From a checkpoint of a small image classifier.
Model: 31.6M parameters, moe top_k.
Training: soap at rate 0.001, 2400 steps, batches of 64, held-out accuracy 84%.
Data: trained on single toy objects rendered from many sides on busy backdrops, 101725 training examples, 1.5 epochs.
Rows from block 7 of a small image classifier, named by matrix and row number. Rows with one number within an expert belong to one neuron, the router's apart. Each number is 500 + 40 x the weight over its row's rms, rounded and kept within 0 to 999. All counts start at 0. Numbers have three digits each. After the name is the row's rms in percent of the matrix's.
Before each expert's rows are labels from the 100 images, of 14976, where the router gives the expert most weight on average: "strongest on" is what is common among them. Only what is clearly more common there than usual is listed. The data: single toy objects rendered from many sides on busy backdrops. In brackets: how many of the 100, against the usual share in percent.
# router: router (model.blocks.7.mlp.router.weight, 16x256, trained with AdamW), inputs 0-255
# up: expert up (model.blocks.7.mlp.up, 16x512x256), inputs 0-255
# down: expert down (model.blocks.7.mlp.down, 16x256x512, transposed), outputs 0-255

# expert 12
strongest on: flower (81 vs 3.3)
router.12 099:492557474488458496486484461464443486504502453495433473539402538521591409480565521517584525533492534448545539557451508508505520492532509588531487481514575472483584468546438538497531456517507445553459536499470566499564569582446440493521491481524470455513461525493495418504487521474489539473523471489495500541552518452533415508494577463495528469455531493542488474510539499497509582503475549499501492534506473569489519549529457433455518551475488406495455514473493540387509492500511537529535518501496456539467495446487428551568443469453516519466480492585560509504538509445480517494502525535524436458473463441484513545474471423485451530513467485515561491475505534548412537534535504548435461530518517458484479487458458540562555551518509427443552530532546549521486556567503489
up.1 094:459566516488514538511468544466574511466505452528499515478453498537523494487548550433515526415457479529557524440462504529551497476492441454555524497562463529514513470450459468561608533466447499540545520462515560478512553555493479551517511510436538536579479522489467458534478510540517497477455479508494449511548495487450495537521568485488408442453508431513543514539454525497521508439499464457481456525516543467556408456547440508466500452600486549492482549472528442492469474473477521464581478467542521528548506450478450538487435536523523461501490540570533461445552452452410492485558565525534459503515535463494524532384422553498537527459486575498519488484487515456500486496443459518471526522525488432458465465486498541421443552548459435525568466426521461492507456514501517
down.1 102:510517509523549478539539490527474445451523534520483491560504486545494522501458510505533500515559546467491512500487460537464502428493469579485445555470556485504487507552400573565403489442514524489495511512543521513505551508501509510505439569539523536527597471482505472443529473444480413541482539455464410435497480498506455521536461547562476494453553578567471520511528458486562497525560535516582507472477529486502549484464515491490509475478482428533450495505557561562390471498498445519535598515451512594429485504504563496548458565484495513460506523535527499476528580458534547436518496490472544461478506453532515498500401529477490512486475506522468509506450529471519467532543481536418513527537470512494462493516537416463536539508496576481434493400489450448544482504558425

# expert 0
strongest on: brown (26 vs 8.7); barrel (25 vs 3.6)
router.0 110:520518546556547466530514495529517518495576523484571565518507532503449532401476467495495485458493516563567492480465516482492506495493479498529503515450551496451473426446506448494461467493565587422532535504486462434512508447514529554491524496452526530526543516574466541529469503507427461440525560452510522600520505492529431440473444453507562465536509461564504462536411486451480473583515475458590487500435545536474494433568479478451475456597506467490544516445540492431482534507528529523500525537495523491484490556474505458512500601501511406518426456469429454524549533419538523484529463541442456523468537504519487497513558451482495503450536509517532476478531463530514468478507483569537482458462517511495549494490570519452546473522536493590473456443558519525513551418505534
up.1 102:495526492453570457515531492515570490577544526569489517509415482567538536413459516448486514535583520483520507492459541515494523543466483482481475587518413473580523512455441475517514430572468492516530515492490391492513510491490489550524458529482518427555504502464449492565535554439543505546505472466447466504543487502601474523475493531504538434466473440437425486488543514508470486499548418485456524510461500558533542554454490411523577515581550575481458460489468523514536532517457468483495530490486466453469514459505485504473578513514545473548514543408480509486477469551476579497464527511520577522474491539485543442531498507590511483489484480449484546544489510537558487512441580446439485440510505480478462422590527554465506483466530441486487518465472483469486478492512498
down.1 101:501451529468546493500453458422499484589483510499511488478520475490535505516420491488470495589511525516510481546493494477504462389530433525507549463499547572514460530514525486481548581527533544466437516540517513483478472636469514469492448512486471515520475463546521521512496448482501508531419512532456546487481514480440475483479523573431508493459515437593543541528454441504488419462478504444528537404462529601581491436521518497486462456459499453543503523570480529510566492481513488473525427500486481557429528534490474499513520509550517483474520507527496513570491575442497552515524488483518435557499522456438458545532549504483446502510550505508543538432553552406471501491468494503543481526482549514518516464547508510515529495562533517431443475469423513575549469500392553

# expert 10
strongest on: from above (69 vs 33.2); pine (35 vs 3.3)
router.10 094:502525589505524494495452417454503464519444560512469484448527422509530463579558560433546535506569532479516502502467546431496544522551456535495508498479486504521480556496426544476539473484504437512492444457496520517475526530449506536507511561520481495531480379515491498493498500443528471509474588565480530484521529592460480484443531533490473500453502465519525512436500519501516490522493518535503510506490513485447555509484487498479453508475464486554466533468428481510499464500442571514520525524546476484467488493488536558508442484619525634442571507476418518541477551507528492500510557474518532448564456498504485469454539460466526438549502471433470594464505523429472467545517427435482505504491510487513500424460477478571506532577470508439475505526575472448567481443556588
up.1 109:539550514552455476446516492531528522526473533518609557569485515494521594496493504537529413476490432437563485479525520497430366463425513483521562501515524524537503543479527518505513500510479453510502525503561535493504519427486467468489464450526498561536560471565470476510453507548464469497529525484517531547454549464499485475453528484500499530591456534513499472469503495529552491461481557528464482479423492425484509499546412493443527468471459543533489509521500489488466447458570464413481492486534527540451551506452498507515561513500518517571500453502498474585580511413605496490536432526580427460454478468465524513489488576489509516522486467418366445508520519478537483504534514541488513536491503534451552470490505546550461475498499461523488535529503547496516402449527508
down.1 107:500553516488488512503505512522598431510485523510413408469553453553523431446508506457551498517442513467495455508438524493559472572491510545465523535457505503472541472458464526508537546498561512534477480581436408570505441459498499548514476515491430565494423534426518518466522458481525513597463469485473464513503511504531526525474449545492487431502515493531472457619481475493490545525505450507442550507451523491530476447547564499477486561408581455454548405471516533473537512459505471519503414527542473485494456465480509508462502512495528496548540509467421498491425500505448502504501488478407588517496512491525485560487524500520498504512582500485565497470424493457470475506600459519522462424528498438504507476555528549472489471566519470519469499483568494445519483564470480

# expert 3
strongest on: tree (58 vs 3.5); pine (25 vs 3.3)
router.3 093:544468434485499496462565545481546385450583500536479501465521506523510479523496479510527474585510550473477534491510509516478492447506514449491485510554470443568524562542472571553445553547519468551476551464481541499418516544515481502513496536552502515440419461446429502514503485528519490471464551501511484456539468478553557518564520512525484484405504399483525460509506503531529498491513523499599443474524571510480507519533578517517543481512469485553437519561483471495432468487500538503449469455430509465509540517500431534496554491447493470503583479521566437494511436494486486495541507511512519455454474460391511447391481513478499481460492525567492530376529545433463487469445512486491469527467499479546526456529482517455534498484560565526463567460535527540475517492552588
up.1 099:560491476519468497509471548475490506522481455511528454496503515535538495552559474469576507561478413435463482519493529609529495505489512568408458492499495463485447426461478541489508583528501505453520495447515487518472492573535544470471535496498456492556550519451496428523404577500446454525460507516473552513402501508451462506449520542488483480517453443468531492487515539574495525511463490512534528498511454452554553467571624518531521417492483497454508523521455533536534489454534510524494517466507548521542568506508473440437510521482554517527495550467546449519483428466514484457512581546466528461534476533459531544458461504491525501473480477470495562471593564535485422484517565470401544443499507521572466464530450498512433438461461512468482513509531447472553513515536408
down.1 104:541475487506559478451490483460497449486487492512518531457467577441522521516518538508472564480532526555572544539538512502512516439493519516565502464520495538466509596479494530460518546467509516495538484496512521511526479493448476519520491455452494542485455493425500563481562517464496506474519495451394513462557494473577483509525536447547471478444539505508528448526554504494527470508575488492455551518488573478472532472389531526538426541528482477481480510476516467458464476495487502446561528479531528485485549455557608513565559500462499490453478446534433505547510498500522403520528537458469543522538474503566488493548509538469501564510488495477639544442533402476514499513449474595539462471447409444388444517465457454412491454504497471495527512463491495500500465556423533

# expert 8
strongest on: ladder (37 vs 3.3); boat (30 vs 3.6)
router.8 093:482585485501484537510433517526545558519510484506472529423496519512542501466583449542514487442453545468440489461482471466528452513450474535497526458556450510526496535516416536466536442529518526512487499450579577492510452450441460463528449481534491408568470451533418543445523486545504485514439519478535537519444523440486488593470504464526482561486441495501481624510520472449507501531452516493519486517481486485542503557541513563586581463488524481513531609508509473501518467525466525525496464529508436393475500492491480494525480416479507510474513511415532467458527517522437501551491506473457534429458475457494551446514475489503502503476494474491459504446478507414439471531488489538471507552414561513451564447483505552433470568518435505492473482501519519514437572550454537
up.1 125:480521589515491446457485498506524444444469472491444573465481537519428463481525490524444542473487469477473473484490501555530566511483533551586516521508503521491503544520515448558489499520451545491507517523568538562565550459445496504494458427530496466448520428568510468495383537501549467510466496514436433467451462522541447537484493512555574451558527454594468535516493446461500481496485524528529555452534437513465467488577503454515474464555515423507489501479580510482542482494547420504482474534467430523552452548463511475521415444499543443493452501507465495439492521441462459536542556533441525572445419399540564471513498542506443515509523489442498453517482512553480492528493533590485545463478499484466521486550568532490416510451516498502504535523467517454542517466502473
down.1 131:554545485501506567460558514502516516484526469485461536531424441450453486493481506528459525438511426567406449526510467532437515491523519482530587553482555516497506547459502481496503484474506395557489468471499400473495516598469457455464493478547490522518449516455498409505501536455602529503473540468496524486458533517522518516453559557541481512436509593546467523485535519458476437432535486546484481476524525476525498483476480463526502499480527464518480514543493613543536519485480550522443565450464495481548490448503487504452589437478499496434502537481542533558556387530513454480529565448516519480520480496496534560536548386533512475480556472566484521528459517517474482484535489510554497448535412482475474497442485520473489429573462474575480508504508504451531477485451523

# expert 1
strongest on: from above (60 vs 33.2); striped (34 vs 10.1)
router.1 125:530440536467494482470486510403424531569492534462461498512493494494555504506532543514427500510566493387479506485555509525540434516526478416505453509499457471487516512477486539503464538552457489546467430558510503470560516510501565495495515559510482502512511498531464447584572493505470487464557427459533540535431452582491591465564432500514448535582526502467485466508451523554547496434553443498523493543541478455468545539505498521476528534544463530494512522553422450511535539445556475471521580498487504515496435552534480588531563546493516615527475521581525484500420556475551557510518537527465447515521526497508528505457496536489528447459536507458472525451450465544538490506509476448478521519554500488592540553523456519544454500520421507495517456492512505427480534545523531
up.1 089:496512489494461531539482503574442545429581420492523563456547496421483544564487554514561511441494504473600504512511481538556487485497522521569492561488525534498420516497506514505569455431477429514480497480569483566570489448449494484427442513501446448495497486485548435530513557529484455515539457482487512507527517538475463492524535504544533487421460564495496470443531537504488499555558546470576484498514482449616549477524477532536483449499481514454596539431482511514476521503527430512533524475541484462481569526505534482488558445474485565490510449442514472443544478507524513512421543524495463422487444457523501507608476564524531462451527430564517528478473502529520560443441530450437558521531511502467471503513448475465492595498493506531470460500523478473513437484485488
down.1 091:507508505537469538508479456478530557489468500436597491556451537497479524445512495517432426530533500475449510457476454493469479560433475535502470508500505500581506472556428526518464538484536530551545437463546558524502495489458434508494495409454495493495491512590467506529462506487517567458480515551468541417494494451472537498474475495488507550492562453515526537546498444547528509554424450542457438498531511486482460502525518539448461531586479547524495477519544525476425494481494491585592525527501570520474494534475470520562558437537534520462563606554418484442503509476564553513538465488537548459499500418437523441483490606499547477500553520512509517475462454519494520499531489457437453495453592422525545429480456502519531514508503527510451504526531535528516563552557495

# expert 5
strongest on: from above (91 vs 33.2); mug (68 vs 3.1)
router.5 084:512564431507459509472538466465464497518493546455428470531575553573531448502432535568547509450461599537584513522477407584521510479539477482574486496502496464559454490505513487543451440513514472506537544548541549504514524591483408467501444469515455524497485476578594504485493508472514448553432490562552418524492491526512508488473509470460526430523510509519548501502555491488492481470560485543596512551522492554530531519440404440542508484569565499485588470565513461506406503471473501503510572554500497521496480440472504505456488520504541465459466504504480502528502548487529462472495515444535555525467546556577536485511515485473499554483500473530538454471544497511553482495507459517482500545588458487508510470477465453516540468465532519479518545520512546415580496497424522
up.1 106:464521472456514530503473473493529532519515456510589494526417522452472416452477480480561497501482518470480519464556520489547454536588496539503469530514502495497580530418592503515544479542538435514516512510463514534430523466492484492518507468469516514459505477515484543517486462520481498556465489420488540539468431487534478515498509537500487394589542479466558488519457514559420545498599583478472510494539524471547510446543400517503469525512460464531508459444541479468478497515569498500458512455482471481505498424511487478575445536494485508531452452581456522566483474457494515487540474542511503457499519511448462504509492507483454452514487626475536521484462478526468422485568516514552526555415464518631549455511420552492528565501473459477468511495455495485450532565479425
down.1 107:501462496527546538438589498525527509514537451500547537449488481395473477556508547539464458582495531450477515513507461454550510501510513486567477499430461506468445476497545408590474533522477449537524481544506516509491491502544518451517481475560535522512518489541539522464600506558492571510506465509517481438521537420443452454505477498550557542412496504513490462499555489473573446486497526562490530512539414538476494520479543529441459567523538513419549608562489447521490536500496483535513459499486575454526557584535486496481474482481490533479557530467466440471533557426426475534585518536458551586512490474552502484419441538493478449463506505518490436516463496587508494574533521541489503526455494561516512452511496512540531488523528491447494468508488501501506483493574573

# expert 13
strongest on: table (28 vs 3.2); ladder (26 vs 3.3)
router.13 115:498497474445522546473534493512452536537565460539438505615491492479493518503486451562486529459489506466483418498487438514416479486544515472484561553442540468506537529501495489524463456526463504586482487512494485487452496505390506480488491449454442500467473468528502517460480470523507472476489497458533521516511583431527560489488474519535486594495485442528404437414527514423525477492494506506541527465486475414560463504539537455471470561505541474558579483493442582559526512487545508526453475531493477464503543511521488524538509442428425523495515517543462518488428491617488440485500527560571542363529509463467502516519499480452576474539586453475530469549500513515514483479476485573492505437406481529465473520508552537466504513496493436532508544489483530466472547517501547
up.1 082:558508530548551506513548441494512465509482572493438505464522519456411531517477492439445519458516530543454499524499477524515537538580462509539508620448474488471535556538594512482535513557501479584505490489502575540559492537504430539462429439554541447441479449483508537545474464497526449536486480489530488504461540519488465529482515442514455507540524556483461503478510494460521518503486506466507449460533477475552559504487454535522520538522502420442389491468530526466519460513494415433443470505535469571519521470396463495552497559528540509530450481468540556522440579424459519446533511531519564497442430509457434497423508459485525551516547486480458515517472463473513515509454509489603517494511501435501474546481530530514481558490501499479499528404475540441555490504424533
down.1 087:491464512444490551449461540483481480582526532471523444553422512552452494468482486534496494572476467468511476506518505587588424463491534520567489466538524499465501473487502546532526455488560500423555505534504484476469493450456564477470486512453487555527511469473446457488480535478525482509499534500492505487463484527503459505473454525482524454478524504468546527509542459464475441484567410468516596529497396509477486584505459444568460496595532600466459493527482477435565447411531519557511497542402482465538514483530525494482473504534500509508478497521533554498515462512488518465528491556524528456460585532510397533551511473457427436467526442542497510515519449493508498494562496445515616467477526430494496463450439525499497440480514479437514504588488497587456553495514523